python train.py --text_encoder_mlp_ratio=2.67 --residual_init="scaled_by_depth" --lr=0.0016
Rows from block 9 of the image encoder of a small contrastive image-text model, named by matrix and row number. Rows with one number belong to one channel. Each number is 500 + 25 x the weight over its row's rms, rounded and kept within 0 to 999. All counts start at 0. Numbers have three digits each. After the name is the row's rms in percent of the matrix's.
Before each channel's rows are labels from the 100 images, of 14848, where the channel reaches its highest value: "lies over" is the class under the peak; "top examples" is what is common among them. Only what is clearly more common there than usual is listed. The data: seven-segment displays showing three digits.
# convs0: expand pointwise conv (encoder.blocks.9.convs.0.weight, 288x72x1x1), inputs 0-71
# convs1: depthwise 5x5 conv, stride 2 (encoder.blocks.9.convs.1.weight, 288x1x5x5, trained with AdamW), a 5x5 kernel
# convs2: project pointwise conv (encoder.blocks.9.convs.2.weight, 104x288x1x1, transposed), outputs 0-103

lies over: screen
top examples: the digit 9; second digit: 9; the digit 2; first digit: 2
convs0.223 058:500500500500500500500500500500500500500500500500500619500500500500536500533500547500500399500500500500500500500500500500500500500500482500500500500500439500500500498550500500500438500500500500500544500500494560500500
convs1.223 114:474458472503504462501470508526460500466491521478479460502506460474496532512
convs2.223 090:500534500500500500500502500500500422565506500500500500500500500526500500500500562500500464500569588500500516500500481500495500500435500500500443467500500537500500500500500500500500500500500502500500500500500577500488500500500560535500500500500500500500545500500510500500500500560500500500472500500500432500467542

lies over: surround
top examples: the digit 6; decimal point; second digit: 6; first digit: 6
convs0.191 088:571500500500562534500482500456473500500500500574500524452500467466500500477465500500500500500500500500500500500500500500500500500522500500462488500500500500500500525427455500500500556448450500500500500500500536500500
convs1.191 104:510496509552545473497522477496488509492449487486515497472483460484484543480
convs2.191 030:500425500500500513500500500500403500500500500500500500500500500500500500500500500500500500500500500500500500500397500500500500500500500500500500500500500500500500500389500500500500456500500500500500500500500556500500500500354500500500500500500500500500500500500500500500500500478500498500500500500500500500500500

lies over: surround
top examples: decimal point; first digit: 6; second digit: 1; first digit: 0
convs0.18 064:500500426500500556500470500458500500500500500500500500500500500526463500500527500500551500500500500500500500500552500535500500500560500500452500469500500500405440500500500500500500500500570500500500500500500500500500
convs1.18 089:481494444490495501508486487516491480484507494495494482472494433465447507474
convs2.18 033:500500500500500500500500500500500500500500500500500483500500500500500500500500402483500500500500500500500500500500500500500500500500500500358500500500500500500463500500500500500500500500500500500500500500543500500500500500500500500500500500500500399500500500456500500500500581500500500500479500500500500538605500

lies over: screen
top examples: the digit 1; third digit: 1; second digit: 1; first digit: 6
convs0.60 104:441500500532458482500500500500500500500500500474500586500500500524500500500500500500526477531500500473452500500500500552478463545549469532446500544500500523521500500478526500500500500526500500470529465500534500500540
convs1.60 100:516512490512504498497415485504483497449463495474504483470532496501503507513
convs2.60 030:500500500500500500500498500500567500500500563500500500484500500500500500500500518558500500500500500500500500606463500500500443500500500500500500500500500500500500500500500500500500469500533521500500451500500500500500500500500500409500603555500500500500500500500500500500500500500500500500500500552500417521500500

lies over: screen
top examples: decimal point; the digit 8; second digit: 8; first digit: 8
convs0.87 127:460467500500500543500551500500498500458500500500536500500561506524500500500530500500500500500500561500461478500515500500463500540542500500500500459500500500469431500500500500526430457500500500500500500493553500525522
convs1.87 099:470467479500491550518506518479511519519512501528521498525479560539527519491
convs2.87 188:500471500440491500564460500501500450472489500525500461505500500500535500500500527500537448531473500500524500500500500500500471542432483492514528539478500513500470435543500485536500488500468500510474500500500500494477510531552479500500466500466526528509500543478500500461500483500519533500500516472500452467467500

lies over: surround
top examples: decimal point; the digit 0; second digit: 0; first digit: 0
convs0.221 073:500500500457500634500500500500452457551500500500482500500500524500500500500500545500500500500454500523500531500529500553500500500549500500500465500500500500500500479500500462500500521500500500500452500500500500500500
convs1.221 110:517482476532541494530504509526455493505488486467463506468525476466493460493
convs2.221 036:500500500631399500500500500500500485500500500500500463500500500500563500500500500500488564500500500500500500530500500458500500500500500500533500500500500500573500500500500500430500500500500500534500500500500580500500500500500500579500500500500500500500500500500500500500500500500500500500500500500500500500500500

lies over: surround
top examples: the digit 6; second digit: 6; decimal point
convs0.135 078:500500500500556500616500500500460550500500526559500500500548500532537463529473500514500500500500467478500500518500500512500500477500500500500500560500500500500500500500500500537500525500500444497500532500500500500500
convs1.135 084:557494483478507534492442513488508465463479493479463528506485487493513518493
convs2.135 042:500500500500500500500500500500500500500500500464500500500500500500500500500500500500500500500500500500500500500500468500500500500500500479430500588500500500500500500500500546551500500500500500500500500595500500500500500534539500500500500500500500500500523500500611500510500500500500603500500500500500500500562424

lies over: screen
top examples: decimal point; the digit 9; the digit 2; third digit: 9
convs0.176 057:500462500500500500500500500500500500500519500500518559477538500500500500500500507596500500500500433500500500500500500500500500500500500500500500466500589409500500500500500500500500500500563500539524500500500500480500
convs1.176 103:483486480484480468470464465472489470517506484475517478475476503471460478458
convs2.176 083:500500500500500500500483500467500454500500500500500431427500500443450500575500500500500500500500444500476500500500500552471500500471500500500500494500500500431500500495591500500500500500500497500521500435500500500500444500541521500500500500500500544500500500500500500500500500511476500500444500500474500500551500

lies over: screen
top examples: decimal point; the digit 7; second digit: 7; first digit: 7
convs0.73 122:500500500478530536480500500500500500479500500536500500500500417500549514563518500500561500500500510500481455500500500500500500471489500500470536461500500500444474527422500500532500500500479500455500500466500500516500
convs1.73 087:491501505516501537478514540502512502474513495539519463534487560528478534504
convs2.73 069:500500500500500500500516500500500500500500500500500500500500433500500575500500453500500500500500500500500500500500442500500387500500491449500469453407500500466440500499500503500500500500500500511500497508500500500500500500500500500500469506500500500473540500500500500451500462553500500500500500562500451500474500

lies over: screen
top examples: the digit 8; decimal point; second digit: 8
convs0.146 090:500442454500500500500528500500500500504500500500500500500500500454476500539500500459500500500500500560500447500595500500500500500522500500455500500474500500500500500500472534453500500526570500523548540500500500505500
convs1.146 105:485504516533486525514551506470471509549509526500521535512490499505550528487
convs2.146 093:500559500531500500500518500500500500500473500445540500500500500500500500449500484553500500453468500500513500506500482467500565500500500519500500500500500500570500512510500566500526479506500471500500500500500472500428500500500481500558500500500487500549500437500500456485500507580509524500500455500500485500475500

lies over: surround
top examples: the digit 7; decimal point; third digit: 7; second digit: 7
convs0.258 087:500500500456500500500500500500500541509500500500571500509500478500427500475500500500500559554500439496500500500430484500500500500478437500500500538500500500500474508500500549500500454500500500500500500549500472500500
convs1.258 095:497517575540488519513530535525498504514492492486523484462495468482490518488
convs2.258 077:500500500525500500460388455500500500500417500500433500500500500500500500551500500500500499500500500500500572500500500500500477500573474500500500500500521500510546500500500463500500500500500500500519536500500557500500500500500500500544500500500500537459500500500500500500443488532500500500500500500500500500459451

lies over: surround
top examples: decimal point; the digit 7; second digit: 7; first digit: 9
convs0.192 097:500500500500482500500500533459518500447471517527515500500500500500500500500500418500560500500525500500500500537500500474500521500469466500525500469500500500500522500533500500500500603466500535500500500500502429500500
convs1.192 085:471486513514511503507450474510497491453476477478468451465464494506488474506
convs2.192 038:500500500500516500500500559500500500479500500500496500500500500500500500595500500500500500500500500500557469467500500546500500500500500500500500500500500500500500500500500500500500500451500525500500500500500579487500500500500500500567500500500500500500497500500500500475422500500500350500466500500500500500500500

lies over: surround
top examples: decimal point; the digit 7; first digit: 7; first digit: 1
convs0.12 104:507500500531529500500500500500456500526500466500538500500500500500500500500537491500500500500500500440529450500500500407500500500466524500500545437474500500500500500500576500537500500500456500500560500500500500499500
convs1.12 097:520513487505494524480468464492494481482482501472472474489495504451443453486
convs2.12 080:481500459482500500500500508500500500450500591568492500403500500500500500500452479500500500500500490500500468500500500500500500500500500500500500500500500500471500500500500500500500536500500500449414500500500500500500523480571500500500461500500500520500500500500500500435440500500500500500500500531527436500500500